A small masked spectrogram model, trained from scratch: 5.13M parameters, batches of 256.
Rows from block 2 of the encoder of a small masked spectrogram model, named by matrix and row number. Rows with one number belong to one neuron. Each number is 128 + 24 x the weight over its row's rms, rounded and kept within 0 to 255. All counts start at 0. Numbers have three digits each.
After each neuron's rows are labels from the 100 clips, of 14848, where the neuron reaches its highest value: "strongest on" is what is common among them. Only what is clearly more common there than usual is listed. The data: struck, bounced, scraped and rolled objects made by modal synthesis. In brackets: how many of the 100, against the usual share in percent.
# fc1: MLP up (encoder.blocks.2.mlp.fc1.weight, 640x160), inputs 0-79
# fc2: MLP down (encoder.blocks.2.mlp.fc2.weight, 160x640, transposed), outputs 0-79

fc1.271:161113108114148097124132147132134139127140146106120122156134094104132123108140175050099137161107127138153142085140091142156122098104136078101100126142099132159105156112110119104169124147122080141104145078113106130103140139140167133109149143
fc2.271:117135120153111191127157136106150141117087125146140108105144139129122167124152102135138116132156121104082119104120149143126114171163115142149176122083117084101123117165158155131110129114119154135137141198139148121178089090159084120129127102
strongest on: clipping (71 vs 7.7); text has "clipped" (71 vs 7.7); white noise (36 vs 8.8)

fc1.529:126147160120111145127092128123112134128137159135112112137143146153157118106103125180096127122121179110153145107085124131110107089147116143136103116112133127199146184110139135119102133161145157118124129191128164093103087135114103134131157150
fc2.529:114120125122139110127135126097147103108131119172075161154156131129108121122117168132166077152101145139065142105129134112128115131101139119094138142145152108119130117165145108093128115187132094145101181095131155162156169091102149078129116093
strongest on: rubber-like damping (52 vs 16.5)

fc1.86:084101136113107137137090149155106102169146140139155136121183100159153144143154135101142149140136139147135125168094149117127136146108095148126125125170126106151110069163115115131051091116112154111151167143101132148099078154107131148095179132
fc2.86:131152122124147172093178158132134120124118179146111101139118154075111132175091121137116097149126121107125141091128096122092121132098135153116153117141121139119153171118128153101119153201110142110135100149159125155116123113108106126147115101
strongest on: striker: soft (97 vs 49.5); text has "quiet" (68 vs 29.3); steel-like damping (65 vs 16.6)

fc1.486:157130111124111168131144162115117086132110086087089111188117125143130139109134149125146101137116093138159137131108149136150149101113151126110156137091141121142101117139156147121100118094091131122131141153185138135105096156133115153123133170
fc2.486:098118141109131135128111130104151124163098135158087116132142127122131142116153164159180122141141171125105128130141110151125157140104148136121169130127121143141107132098094194149164154111124129117133140116099156135113160127145135087112133095
strongest on: glass-like damping (45 vs 16.6)

fc1.423:126113119116153167144154154126125103158097135156120104087180157137167088167125137111117124127083136115133149102162111108138126108118111145120145141123112110127121166151127113120146093080110121135095113142136182160139116115095147119109138170
fc2.423:169109100128109120107103134106100091163141115116155130121111161108114147108151124110132126118100113136128130142087127171109097123130136132107152117173154135110095155134123081104104127128102141113176090087081151133164136119147115128157157103
strongest on: hard striker (82 vs 50.5); repeated hits (60 vs 19.9)

fc1.83:132144139114122157084126171144125121137115184135110093120101116110111123131118110148115105078141172129118113138120107129162155123136107151109100149122132170116135164147155143132142139108156174142123145150157129114116163075090095146136102115
fc2.83:128087108143103105111159108077164120122104125105194114121123102091130170113149144118146091181147124080129168135137141128090119141123185111130139132122137098115185137125136116124128094138085134121109107134148113116083117161133131128110150108
strongest on: scraping (62 vs 20)

fc1.435:141135130148120177127144141131099134123148089128155115153109122073131126100137123115087105119143083152174106105109129114134117102139128121147119120128115083113162123094153168141093123116172113126138126096173146098157115102160141202139138083
fc2.435:155127128162125094186117145115160136138126161116082143121149155109150106167164163166163125158125132119124096134125118160107097118130131102126158112138135162107138136169137111091113150118107107153131143087125144134113085144121088102108146121
strongest on: clipping (52 vs 7.7); white noise (52 vs 8.8); text has "clipped" (52 vs 7.7); pink noise (32 vs 8.5)

fc1.139:141124105085131122090121118117121090113162140120087151111123091146112147078136144115120112120139088111130150137143163151110114154128172119155102112157111118182105115125084087121143131121134141099121145139149130141097140197096120061107130115
fc2.139:137090148172178121118105179141122142158095137156163104109147133106134141178117093125147140158140152132122111077113148124152134126108129133129132134106091110076095127149143127134095166154159136121110155133135143130170107078164116142172140132
strongest on: large (60 vs 33.6); square plate (44 vs 12.2)

fc1.353:112166119085125150117161154083145132103153113084154169121067084157088121146100171122114121124133128124138140158146129130132115099145122105103055150146111164141104115152110109150107108117082106169127140123114119115100129111108132185112138139
fc2.353:154116121168120148155122137155135106158079166126103088124172112088142172094173090106143113108132127136124124071135152178113120176129152136138172125119110078103131141134148154077160105126131140128150134140150140152170119103143118111110119088
strongest on: clipping (62 vs 7.7); text has "clipped" (62 vs 7.7); white noise (33 vs 8.8)

fc1.424:177150093146085149124131131130110121126160150117159165123118167172143084147123113133099102160151154134125124132127118136082113123144120108136093134122119117113119138132127073108163112118104100129153152166144128127154100137141138115103162167
fc2.424:091116139134122148085147174130160124129124124144125109139133147135115154162125128140158141168145117128126106145150169175115141113136102113087141148093109140101174122165107108096113135151135162136149127141148113135179150152157103137143153128
strongest on: thin (high-pass) (93 vs 11.7); small (63 vs 33.7); bouncing (50 vs 19.9)

fc1.284:140182127121081102169127100153105156157099153166132104163141142133135194143109155115121139139120130146151130136105172143167148114087087141082119168094114157109146118116106131153095144161111100143082129177099108134132106146100133137154096143
fc2.284:122132118127120146133105126126140107122126141117150120109131132113125162162117150098120123082106111121152136148142125136149156123169117099110087135122192151138137182151122145147125145145160121113106129147165115165080162113128131121115162158
strongest on: steel-like damping (79 vs 16.6)

fc1.33:118149136107162116114131141152143117151084135129130126139161155162139149162075121123112141152124134144102150115065151133119150125064153144134128135146137137177145122134134150121102115129138116143115128158101136089142124130140132169148138129
fc2.33:149137133131111111143107118097132117110116125125119114100109071077115131108182137133163131142088157108138131116181107133127124097197082126137121122120140128119131132108130140146140094129141147104143141137147135143128109152130110093116109090
strongest on: clipping (29 vs 7.7); text has "clipped" (29 vs 7.7); mains hum (26 vs 8.8)

fc1.610:142115129058122114124072108111092136125135155164115144122132183101132111145147069127124152163121131127141094155080114121153134152104127139168133104104136149111145151121116096151155143124109128090118121156149104105135116136091119117188117127
fc2.610:172166176200122112121145148137161115117093136152102108108139120145146143100154135119150138136139145131084138116161128131114122148143099085089110152111135086143142096158138132135099086124129129156135132166140171127106178113116095147083088084
strongest on: thin (high-pass) (40 vs 11.7)

fc1.411:153115134135059089168124162122117123142103115143145105123129133121129102138137154094140106130111138134110155103131162134160151121138130099091077121111108080097097154091101127154132114125184103149164149131137149113123085117151152090144140127
fc2.411:139122118121109127113117129167078148108131084116131151107154124156107151115140173156140139115175164142112128085138100179100140149102108155134127117153169120141103103129143121148123146138071134111095099159156155158154154112180139135113139135
strongest on: reverberation (64 vs 25); text has "room" (64 vs 25); text has "reverberant" (64 vs 25); muffled (low-pass) (47 vs 11.7)

fc1.343:149111114167163095143117148132113087115115151100099129158166126165178107083124112100132119152114180146105131163085128100145118128103135149108129135166123063135161134094105135152111113107185143140110170094122129152137129135154112102143129128
fc2.343:159131178138128152153123144116092126144145119120135115122133145142141152140087161138132128109153081107075107092143106104106150120107096111134111118149103127124061126141080178141138108150112110141149124172160156117138157111158139127098190148
strongest on: large (72 vs 33.6); clamped rod (39 vs 12.1)

fc1.60:124139125142097118163101093140122117137169141111172106152104139117148148142088125141120190144151096135107130129120127122165151148154145116144090167158137108116157131105103141132160147145161145161116112110150121121138105128153155155133107144
fc2.60:144124160091157128118131128110171121143170125121097141109121144111112147153122122172134134130098135123136136141088118153117130131149130089117139129107098152116106145176123127108119117085120106108158143107166129112124147111137120101138130089
strongest on: reverberation (52 vs 25); text has "room" (52 vs 25); text has "reverberant" (52 vs 25); one hit (44 vs 19.8)

fc1.147:152137117155158133142100118140094072120116095153127090122113154146112098109163137138081166108168135124125091123116125123125104138127123103151160126079141092138100116128102089101118142129098113138097091110151131123102102136129116166086122147
fc2.147:130135130140114130109148110105168142143128117141113132141158150120127132132089140119161108113139128132134142125128102126145147117109116145135078122144099137118069112107157170127128108134122152076134197154116136133147144116169073123127099116
strongest on: thin (high-pass) (34 vs 11.7)

fc1.25:130137151142167130146137172149143135133125106171144079133152135144108140161094134101113110158093144112146136133125101118116134102126119124153132128138120119118120187114152162132165143124143110180080102098112122153184107129075137143094131090
fc2.25:137094112102107150124142109131092129182115107121159138081147128118111110126155150096122138121135073143112125108162091109123121095103123098110131159171120121118132169144109104128136140093136157157133160126104135118174093130122128120145113136
strongest on: rubber-like damping (48 vs 16.5); membrane (46 vs 13); action: bouncing (42 vs 19.9)

fc1.250:120130115176150132137117108126089116100124158150114131114157113142154132130111106086130140074123093098139140110122158136118122118144116130174124134174119082130114147108120164140124137106108083107098128153154168146105111082057129133155077108
fc2.250:118153134120151136150115135139109166122151134156151111122133151130130151112137111088150127091083124112155161097158098115061165127133143175144138147134202108168109111145117135112138157118103102106087139127142179150147050105118083142112182161
strongest on: bouncing (76 vs 19.9)

fc1.78:154081188088111100079134086122154127164119154109130130137121120099158084130139125159128104111130133108115127175113053140077115127139128095139130087148125111139094106092166135100113139175142131159151181119131135140119121079130147110124127160
fc2.78:176160097152149144157104150130132171102116121116147153139127126100137151137110127148129121125112171104120116086089110171150146104105156118077116151130140096122113125162114157128125111151097168123107133149127117128154120104101086091140135092
strongest on: large (73 vs 33.6)

fc1.584:096102128109140132155088100109108134143157110131073070124123131153145147161146104148161123109112139138125099102157157153134144140175109142120172098119147115103153101102154128160102147121147151130166123143124130146118100103137101132164118069
fc2.584:165137150185122111129133126117159158102108135168171155144096150105130129171159102106106161164071150147165164125118118100130126119116156140120116169150088139144153160107149118159101123113127130111128118071170131099168114089085123117108152158
strongest on: large (65 vs 33.6); one hit (56 vs 19.8)

fc1.46:200138144136110116156121132160131151168106096128168146133094129133116153129150139117146087077112142091124112164104141143131136125112131136107150130109151111105147094118137139105139128136143156147134084157089153152137086160162154157149147162
fc2.46:075162080127162125141139126139143113152107118088143121109156128127134141109171144124132145142112142122117120106150088155107152139151118157107082134176142107124090148097093146164137123127126095098130149107174137157118207127142118135089145128
strongest on: steel-like damping (63 vs 16.6); square plate (32 vs 12.2)

fc1.402:113129082119121115088121142140074109117121112117137114152133136169105153101118165148157046126115161106081143148116151125105162104152114106095144128124144168129162118180147124117122096122106167117119109119132118138162103115067102138128106142
fc2.402:164110149078132143134100121124132167117152112179145145079127144113124139171127115102130160117137103133145154115152122108138102164132110140148098120180122061126132185170138109104133131120158117131121116145160117079125151153132126104130102118
strongest on: bouncing (42 vs 19.9); rubber-like damping (36 vs 16.5); clipping (31 vs 7.7); text has "clipped" (31 vs 7.7)

fc1.632:113123140155155095131119111103134111135145124098139149127141114140122130123125153126064115145128086170120136165130152126154177128127141097183122157135101133151136121133114108110137142123109145117141168141089106124142130133097127091048147148
fc2.632:148130079104143114107147115114112118117140121119152156102161118114133144169152096129143170080120141156144127140120132178123064136148128122085144145125106149102150110075127134093144094101108101126152136123127128111095130142129160140159121108
strongest on: thin (high-pass) (33 vs 11.7); clamped rod (33 vs 12.1)

fc1.534:170136143139150130135157115111123137152109153126078106142157158131156130163146127154103123149163105143109140141164138098127146126119117129141161102170142130102135146108131167146112104100154087194134154098192127159143102110133125161130141133
fc2.534:152130132089159117120138105120148125131158108096133166138114110152077130101153155101152134120108138153123163130158112131111123126081136127086147133120154136127128121147164143115164108124108128109120171155117149152185072078113117120150155122
strongest on: one hit (44 vs 19.8)

fc1.410:099140129123187165096080166155092162124098141123100136135111145178122155131141151131129126109119108143136171140145118145145111161161153119083151151118105099097113128166152093135179133133095116143083124116140151107113119097150098072148117106
fc2.410:137116120156106101154189107095128150124128122182144152102094160158131157112101127122116091136137133121135117117094130146120169135089120113139122102130166177131117145116112164137100096113129161133152140140134111150117142163117104162091129122
strongest on: striker: soft (82 vs 49.5)

fc1.327:113124107143141180111058097125125145157149094120121150092161186109153151129075114083194153118124104106130159119114194143129150118119110163116134118114149099116120143093096133110126124088110094131165140137154144137112116108092119129137134084
fc2.327:131159162150091151136181147111075168137144121131107124185107137112119162128136124143069122088087128103141159179162093116083135102112109111132132121165126117131100147134128123124100146106113112100124105161096153147162145090082177137148162117
strongest on: steel-like damping (49 vs 16.6)

fc1.396:143143116130152109116117066140154156172132127112074086126126102145144123164094104118149144128152103087107127104086115120164119118128095130116148108133138144123163134067097108157125161154155131126144151145114188169121111115126164128122153087
fc2.396:123150137145080123150102125104130151103148153146145099115128157064122138148129091133149119125123115152123147149097142104163122135153153156167145113120112163121091142172121106118107133162126197160144071114118133102116118126103129168121149129
strongest on: repeated hits (44 vs 19.9); clamped rod (33 vs 12.1)

fc1.88:115149097127172122102139113151144095128148119087128110128181163114127133066114129136152098127151132176137092122113122115101098138181123168143140116147099133125127169109096074113137173142157106129150111116129099120118109120133126147159170147
fc2.88:124105143099125126096137090115135153126141115101128121074121100139181101164169186113114114115093134139122138149153098106105097098152131152102129147140103162142138097130175101077141144130092127129135127133100140145097113107153155123123091127
strongest on: scraping (44 vs 20); mains hum (39 vs 8.8)

fc1.589:122157114114093127160126103085116080120132160136154123121118150141168067121100062147133129138114157157142140175063093169099098121142150063136177181146122135141130139145103129146100127116126153134133171133116166142154107091147130129143172162
fc2.589:135131141147141145108114181146161129111101124124105084130164150134109145156135125177174147127157173113174144077156150123134133131068102151094110132116113100095116139130110113107153134140166171120179111137137096129141114096151116117117131145
strongest on: thin (high-pass) (93 vs 11.7); membrane (36 vs 13)

fc1.303:110108154148146044136112082148096150148147114126145113135137147126173139123067145107158086128119096100119115143129118134082137125156126151111115118122140117130153099156145129145122144130112140123149100128140135161162172164142100090160120154
fc2.303:124131140147105148108136149135144194135173104124168148111127111119077104141157119173141106063133147138159117150159157113177076127138134165095132135127115147152122133135167150144136130102172132086145142104082157090124094134130145120104116152
strongest on: hard striker (84 vs 50.5); repeated hits (50 vs 19.9)

fc1.36:123109090137139156142182160134132130082119128115130170114120097086127169152145169148137134124143135111127088121091134100125142151122158129150115122141133081126120122117142172165122161131118132111118109099101137146153137124139081121144119125
fc2.36:144135136116103109155163087113141083108103146141108099124157107136122113078152116110126082138124131128112162142108107164135108113097127149087120113134126102125102117127161115119140136113109091182148133081127139098159138141095135077112121130
strongest on: repeated hits (40 vs 19.9)

fc1.18:121130133111148156173095088125101173139141093132124084127142181138152144128071120091147134135108105108147170117176139147110130131152158107121166130141121082108124095099146148096104115170123134139121130070117151130097170121127098106148138084
fc2.18:084144130190131115146123140080137144140176125139159110122131137137133091143152109149103075126107084130156125142151162116127151103110112206099144091119150092133176127113123102126115111123171146164106157128099143095154101120116172135102166114
strongest on: repeated hits (48 vs 19.9)

fc1.22:108152100145154132152144117098097133126111086109090116142146136214124109121155157127154131109143153137107152101184143102093110127160097118116138091067141141186118118133140148143147146126132126126097151100126155132136114113126120096106139148
fc2.22:124097107136166123144079145144157155144168104141150110107127153132147133109121140105142152150129138136156134127059141129161138108146140120140118129122130142097138111173153082106095098109115140134109144147174132135134125156113117165165141089
strongest on: reverberation (56 vs 25); text has "room" (56 vs 25); text has "reverberant" (56 vs 25); repeated hits (43 vs 19.9)

fc1.463:150126114090113133114147196154128120098139131106152098153126113155172097154109165204099140146130151146126128127129141093095122112117147099121116143073086149095131140162156144131130081148129141122117098147134128133147103092065144152137139132
fc2.463:166139151125110137125132128130136083136134141136128153109132128073077143090138140106157140183123104134087165121127124164132128131146144114129143083133143154139156133124106159084137099132161129109131137141142105128157165138130115126120135062
strongest on: repeated hits (48 vs 19.9)

fc1.482:120139102157107156098124176146129172143096137109114136138109130121133144124120103109098155136103123144086122127118125130096099089146138137151185152134117110140157127099132116158144106090112089142124111150148097183112119131130160122160147070
fc2.482:160155160108113112127165126097160093131121173130090132117130164142161162151162148099134099097151145163166141135138123174116142136108120119129123105132124124139099150088140181170104135151092124105142109108074147113130130152153116108094122157
strongest on: scraping (54 vs 20); steel-like damping (48 vs 16.6); shape: bar (32 vs 12.6)

fc1.613:164112139132182115116144111139139117123100172099154118101091112166129149126161150142187070083147071165154128116165112120103118082160148123116139140125133159133106081154105145141172152119127160136116131089119158136109142174113092135143148075
fc2.613:083097088122114122121119114129127143130133082154114102151163134136105133104078104096081147173132177120130141126084144127142142134130173094123113139132120144088134146124116131121060125131129128131141134132129089098143139101129136138103109137
strongest on: reverberation (63 vs 25); text has "room" (63 vs 25); text has "reverberant" (63 vs 25); bouncing (45 vs 19.9)

fc1.453:143095097128086125139117126093157174118128161124132127090118167145104134127136139157186105142150121125146160134108163139119159106096096108140147115111134150131142118107121155110155139131144085138142086178127122161150165123139127172143146123
fc2.453:110112132152150104146143088077136126133135133164124138072139120120117155130108091110131114144141131099127142133104149155097119149101147131083103122085160122114098133154131112117144110128104101160143156119117133120170107131096149077107112137
strongest on: bouncing (59 vs 19.9); rubber-like damping (38 vs 16.5)

fc1.120:129143138117152190129137130175124121092118122143149129147128099118078110120137093165102115119155156120124204145176119116112163152133109133143156123159156155134107093121121110126112119129102134172113097133116143127089131184177185094115146078
fc2.120:157146131150147080120129170115140087143113142090104128111161117139128129118119193106128149121105101160134113108132152115103100092102121137144133162141134066133151144117102119156122165122138131095141137115154115143094134126105107144128083142
strongest on: mains hum (77 vs 8.8)

fc1.368:077124148112152140138142111145093108130147170150114119144159117114141083092188069146132144159152151132127140136124128121144109143138140154159138124109118107168163148131107163146104131114100151090114126131149143102109144126123127092170166142
fc2.368:161121143148160103118094102106135151152166129161079153114112098168104121132080120132146143112118114134103132115120121085083100139124145141146116169130133116121126080143139089129112109152190175130093103138150141170126117118134138137105164152
strongest on: large (91 vs 33.6); clamped rod (46 vs 12.1)

fc1.356:141148092167114154110140140134097126126113150165134103159094080129120109109180174129141089128144120147096170127113129113152110108101155144116117091141120101149119138102088120124151132161126091142087143144147153141156087154132143115118094119
fc2.356:135110136079206114150183126131115139117121110117149129093150157131122158208133099136141119094133117142163107115114119163108078148129099160130163121149137148103129092145125125152144126099137082120167126151125107148136146074155152143141125137
strongest on: large (63 vs 33.6); steel-like damping (61 vs 16.6); shape: round plate (35 vs 12.6)

fc1.304:126106106099144104163061090103118140127163119117156150138150158136125129203147142124125113130162145118092130084110116116094152095145120122112139152089144145116145153165106139135102156123141107101144109107125126143138163128107159100159144133
fc2.304:122148146151131130137141106139166108136078123128122127124138124106142137122100131164149075112097136152133134131142137103117087090162165141136152103124144102183143132136143146130106078091132137119174131126115159147157151101149114175095120120
strongest on: clipping (57 vs 7.7); text has "clipped" (57 vs 7.7)

fc1.576:118171116140122094118127124111128123107150144136108162132123106143101110108097112140127165118131109170126093135134107117130140173111109122148101132114118150115116187099109152188131150126099091143146152127082139092126098111117129085083141164
fc2.576:129140134156114131161142169114075150142144132127149131088153136127163077139183143151141118121153123101181111112177171079149141134135087109088131167129127132102118121149129138138135157126140149085160143086168097115104150147147102109152112156
strongest on: one hit (45 vs 19.8); rubber-like damping (43 vs 16.5)

fc1.6:086108075183136128107150113099091137121113114113158125129102104145155158114181155104189140102131162157138145140150173130163135113157124128135119124159123127126121104137145163133147123136130142148160166117124152125112085097094120127125098142
fc2.6:146118113140124110147132152177178141137146126146122108142130128121098107100125148127120146166116147122145154093099108078118127131107090140136114120127103119137117155119114089105099122114117083177127135134125092139132117150141179114165156125
strongest on: reverberation (61 vs 25); small (61 vs 33.7); text has "room" (61 vs 25); text has "reverberant" (61 vs 25)

fc1.317:143172131127080084111074105132118104149156170113128120123110145079175143108135106103107117086128133140145128105148144124129084125137101142142098103177132125099139146129172129123088131149150152111150130102093150121186135153178107140104116153
fc2.317:108146161131136166163147141119138086121139103123133152150122119125099115149148131145159131128111131123076130094110108131127167150123134092098147134114147158146156118070118138132117117126131136106120140090126125152106155096134135079164108121
strongest on: rubber-like damping (67 vs 16.5); repeated hits (67 vs 19.9)

fc1.516:135110130104118118116064102147140141121112143141099138102153118161096170136122173135092139143071088109093169124140152141124141128134124145113130151145151142112137152168074107115110161182162153117157105170128151096134092142143099112143124118
fc2.516:123125157121154133151158130135122167124142079129135127083132134098162130131111094113152116116156178142133113112127118162148126133155155143143113114130142108122093122109144130160140071103118125077153152116163123117141149136182146136146112158
strongest on: hard striker (76 vs 50.5); string (35 vs 12.4)

fc1.157:097132132145149106102143111123120140126162179148184123088154119133145122114128144135136127134161156146158137087151148131174064123160140104134172131106115107124179150153144151151081148164150122124147112071174112112113098085136083143113093146
fc2.157:099086126124146140088109125097127148118147134115142118122112147106124132101136127119107128174150158123102168152104120146123102136110169102084135145085125107130102093113107097105117115121124110124103112177136099156110126117109138121152098114
strongest on: reverberation (62 vs 25); text has "reverberant" (62 vs 25); scraping (59 vs 20); membrane (52 vs 13)

fc1.389:123113133118175096101147150149168109106111130096098169139090122119089154110114120135133135100103146137109124150150137116092100112130180084151108190144137164122093118137153138105106094102163136099173139148150139168160094110104105133172132139
fc2.389:122130175099119155091123133099136149113117176174132135140130128116180149136123123139131085125142126145122097092112134140138139147102100151136119082125140099120149116093130124119155144121092129163099137189084117135111105138103155140109158134
strongest on: striker: soft (93 vs 49.5); steel-like damping (36 vs 16.6)

fc1.240:107101086167129124133161153136096117157129101160129122112128133176106126115160150128154113124123132109102114114145142150085147107150150101078144130143157105187171170153141123124110119155128157126104131078136145156138129117092144119120109165
fc2.240:116144160089150113103111129108147142135117126146094101109176137142128155162073085088124144136135097124087125138132097106153116136130122109150069106148126116134113159139142075087114107121091126134160118142118137101121120167170074126123154101
strongest on: repeated hits (72 vs 19.9); rubber-like damping (42 vs 16.5)

fc1.535:106130143159097142107117094121131198122127125137143124141105127133120112100079151182156095144126171134125075151127127118126109082129110154148103128141127078063112132166119127146140096118139118112109118102143150083134105147135139163112136118
fc2.535:156128167088134142127154133143104105131080106130103156115144101110149180133088147103098119118174094105126156113157136148109110142142118166115174169126109145183095099109096123106173163164071145119111095118150085122122116128118165132160129110
strongest on: small (63 vs 33.7); steel-like damping (43 vs 16.6); shape: closed tube (31 vs 12.5)

fc1.418:091143107135100138114127106139134103140143170180095151113080121155125142098120084168132132140167102163117142126130128115131149106101128140091161127120106140137100133154125101122128111085125097167128090129135092112125147165096127094165114113
fc2.418:136162103122138133119142130140120083160128102082166151139162054123141187147170144138105110113124122142092137095107130176101137116100172157162126120105118106151150096079133135122160103149100117084116101131131099130091133142143144170123149119
strongest on: glass-like damping (38 vs 16.6)

fc1.113:085099103122118103165178146137093123154114140127114157126191105140143103104159100127137093107172116104131118083164147146095144148137141123130121131137092111125145156110133148126180093098090116123144084079104123115121120121118134123138138140
fc2.113:160131152123098177136114144120127129182099114130142205062146153135130104118142130132134153146086152130096119153124113100146115166135091151133142143112136094143112115150118096090096156088147150130119142079127142114169133089103109119117111163
strongest on: reverberation (50 vs 25); text has "room" (50 vs 25); text has "reverberant" (50 vs 25); bouncing (47 vs 19.9)

fc1.554:155139085153162121143132139124119145147094104123124138099144096141112128141118156106122079098139142093110129122144147147186112136108137128158111145101113109071113115171103148127155161133151127111142112108136136106139113075190191109135159104
fc2.554:150109134132118136072140109163111153103173114139117162140133127153134157115143149171126161119176133129164126147143152130133128109125151120144081103132148141160115146141078119135143151138090092125142159168151129123159145181128115145112137152
strongest on: hard striker (87 vs 50.5); bouncing (68 vs 19.9); material: rubber (36 vs 16.5)

fc1.244:153063140102159122128128129110133163105127148140131138100082110118109174125100150125122144094094203118108119125126128120098160094163126146174109132163147135140107134146109110118127127092128171125131125162148118142152147111108130071103150133
fc2.244:147141131146112138106094123106121079171171133163093128112120094113091107132114124143105102125136104128166119134163102132123128165150148134137120113107112096097132134104149133146144136143163069140113165144112143139143124125098139160122108121
strongest on: small (71 vs 33.7); rumble (29 vs 8.1); mains hum (26 vs 8.8)

fc1.29:140129115150119133151137103145115124110153151124125136137125155100144075148123081135132118130144086137146142165085160154117142096134136092148140131099128150132086144167121158086152119141102159152118165151130133152129133145168164099123152148
fc2.29:159125109106150121151144184124125141083108126089119091161101094174140155105112145106146168114121141162152119096153176126121103108101058155164131121137153109120156136117112106117167109132148144089147129134159110138107129091119098112115133166
strongest on: thin (high-pass) (99 vs 11.7)

fc1.630:121115163134158130128135138162153114111163143175141120169154098093140117120139126136112162113134204079089104108147147138154090098153125120131097112130168090124131161135110155119136170106162105113146160136136141170106120103127098140130124072
fc2.630:134113135179124096094137179070143131141111107074125154115136162130121123110114136162143088110150101113084147129125122117114138070097155109149118129132117151145139121098123137165097121115093132115107132124128075124113108136123106111105131118
strongest on: clipping (60 vs 7.7); text has "clipped" (60 vs 7.7); white noise (40 vs 8.8); pink noise (33 vs 8.5)

fc1.367:099116150115091130130145141108085138085079147079126138148114117118137116136136129113159110149116115151140146110118147101151120113151145145169147140119122156174094114153109150179132115133105067077177153178122151137087099171111116128183195141
fc2.367:153136157114146146104085126097208118158137122120071160114114152175119103107121149135135140113153171121093169157148088146144131129107163109123097127117144125118098124139106116050093123152093149130078166151182149098112151126096129118126108123
strongest on: large (60 vs 33.6); membrane (30 vs 13)

fc1.590:073111110141148132136088138144130165109093111151095114101132126139143150168149149137164137085139105103126117147086112151097127148142105136160141112141131091110140109104189148164113139145136111128137091107114138145127144126170158103092099123
fc2.590:157113137082086139125137125071179102146118101128115147098134115113158092137131090125150101146147116132137139162093094115140122165111199139135144112186157123155106145153123105132109139089105147109128127113125160094128124117111082103125135103
strongest on: rubber-like damping (52 vs 16.5); bouncing (41 vs 19.9); clipping (25 vs 7.7)

fc1.377:101157120119146111144115107113071130166092089086139115117149130118113131155119162128144134120102104154126115107100094110120120157089139111163114159087130152132091165107105106133087144151116121122143127151133162137100138129153130130099177169
fc2.377:151129110165130151112135139136138118107129142115116167127135086130136166150138086106135128146120138107114100134154175182149152088159166127127143117137161124123156148165157137159127121109151136146109167151131132159154118155113144136105128034
strongest on: mains hum (50 vs 8.8); bouncing (45 vs 19.9)

fc1.293:106132080146096113108150136140128115122137140090144109122097144095128138081123130156065125118101132158106116151123153176104141129154153138084105141127153118104129131080097091131125115137102148127152169149121160128134116134134170150149135122
fc2.293:182122100145099109153094178186130134125087139105163132105063144161090123137131148121168099144125102149129136120111103099146113143183118132099174143131151109153080121120140122097132127133152127139116109112147157099153160101135134118113124123
strongest on: hard striker (90 vs 50.5); steel-like damping (78 vs 16.6)

fc1.378:102152130146144108101161127191098118116093114142140084144108126122128093145086150161132100116134119135099115129129104149123141101144123098128096128130124125130137110120118124141110134158136131129138152166138140124138089098113172178105127164
fc2.378:148101085119110114148129109107184153103153090117132159105126114094129186111164130098129141161152158112139153113093112129131109136108138145112113123141153090098134146152129078067123111142161189143083101139169127085121107123142105107134121151
strongest on: scraping (51 vs 20); steel-like damping (40 vs 16.6)

fc1.245:087166102131145165122146121153089127128122096136138121141090146148143120123130091130130108149130134138180060106171107142160127155144118120118132087130104176119119132120114142110174181112105130117175091090158174108133100121139114147148108123
fc2.245:129095135123121134145123146118092113116121098124152168125152163103119174137118154118083154122130121123107095156144186105103132150081135106177125123124103116094126099123144121112085123111119116132109133152150114136075090151162147126132139094
strongest on: repeated hits (40 vs 19.9); clipping (28 vs 7.7); text has "clipped" (28 vs 7.7)

fc1.490:118143121134090124152147117149120130141141143128138128122140131098157123128093155114152122160127146110126105133140118146147120151125120123119136139136118132127104120099153172171127089142131093115163088109096134138107098096107153117136138082
fc2.490:135146082138141152109134127119142126131132178112128121181132165096101140111166177111121084136112130119098141134147102151090139145169136124130109119121133147163152165120140153173112111117129162101094165119178119147131144142142127140135139134
strongest on: steel-like damping (79 vs 16.6); bar (31 vs 12.6)

fc1.633:125160139124142120140124125156097124163117112133102107110092151121147164156124138084167120134082153096162100143132150178107097153129132154183121091124130159172084150139141139083133093132115103142147100147120126138187158133105135140103115109
fc2.633:139109122165139130129163191099180140110136151132153114091129122098184183117113107152117092115129097140105142114113079082130167084113160117112134121120094146101185156128132091159082096137127178098123143120160120128107114107113132118114147146
strongest on: hard striker (81 vs 50.5)

fc1.340:161114157156152130179119134137128158106121138140140087116126151115110156135124111099123116125134137128098166139143162099126129131147114143124135130124107154133096132146154135111124165103095088071103083178139105086081079088137131131176070120
fc2.340:121147103118125127123119154146120116110135126083090135140118154135193106059133130112078119130149094077083127145146129162134122080112102171118135163125163146162181115138141119123148152149125083131135147131126204102134174137168095068123150105
strongest on: hard striker (80 vs 50.5); steel-like damping (76 vs 16.6)

fc1.519:124070104120133141116087158159140118136131167149124139151205105126141082151118077148160139139101137117136142157108135140107105082109114099157143153128145090150172142103127126081155126125096143106143099150138181145113141166073142149140132130
fc2.519:130142116131138164126133139097096143087105114143123112104155149142118105125125126185168105065090134098147168135146125152107127081190112143112124157095134107169125124115175091134124123117131136080142138115069155112167142139129153112109118120
strongest on: rubber-like damping (69 vs 16.5); bouncing (54 vs 19.9)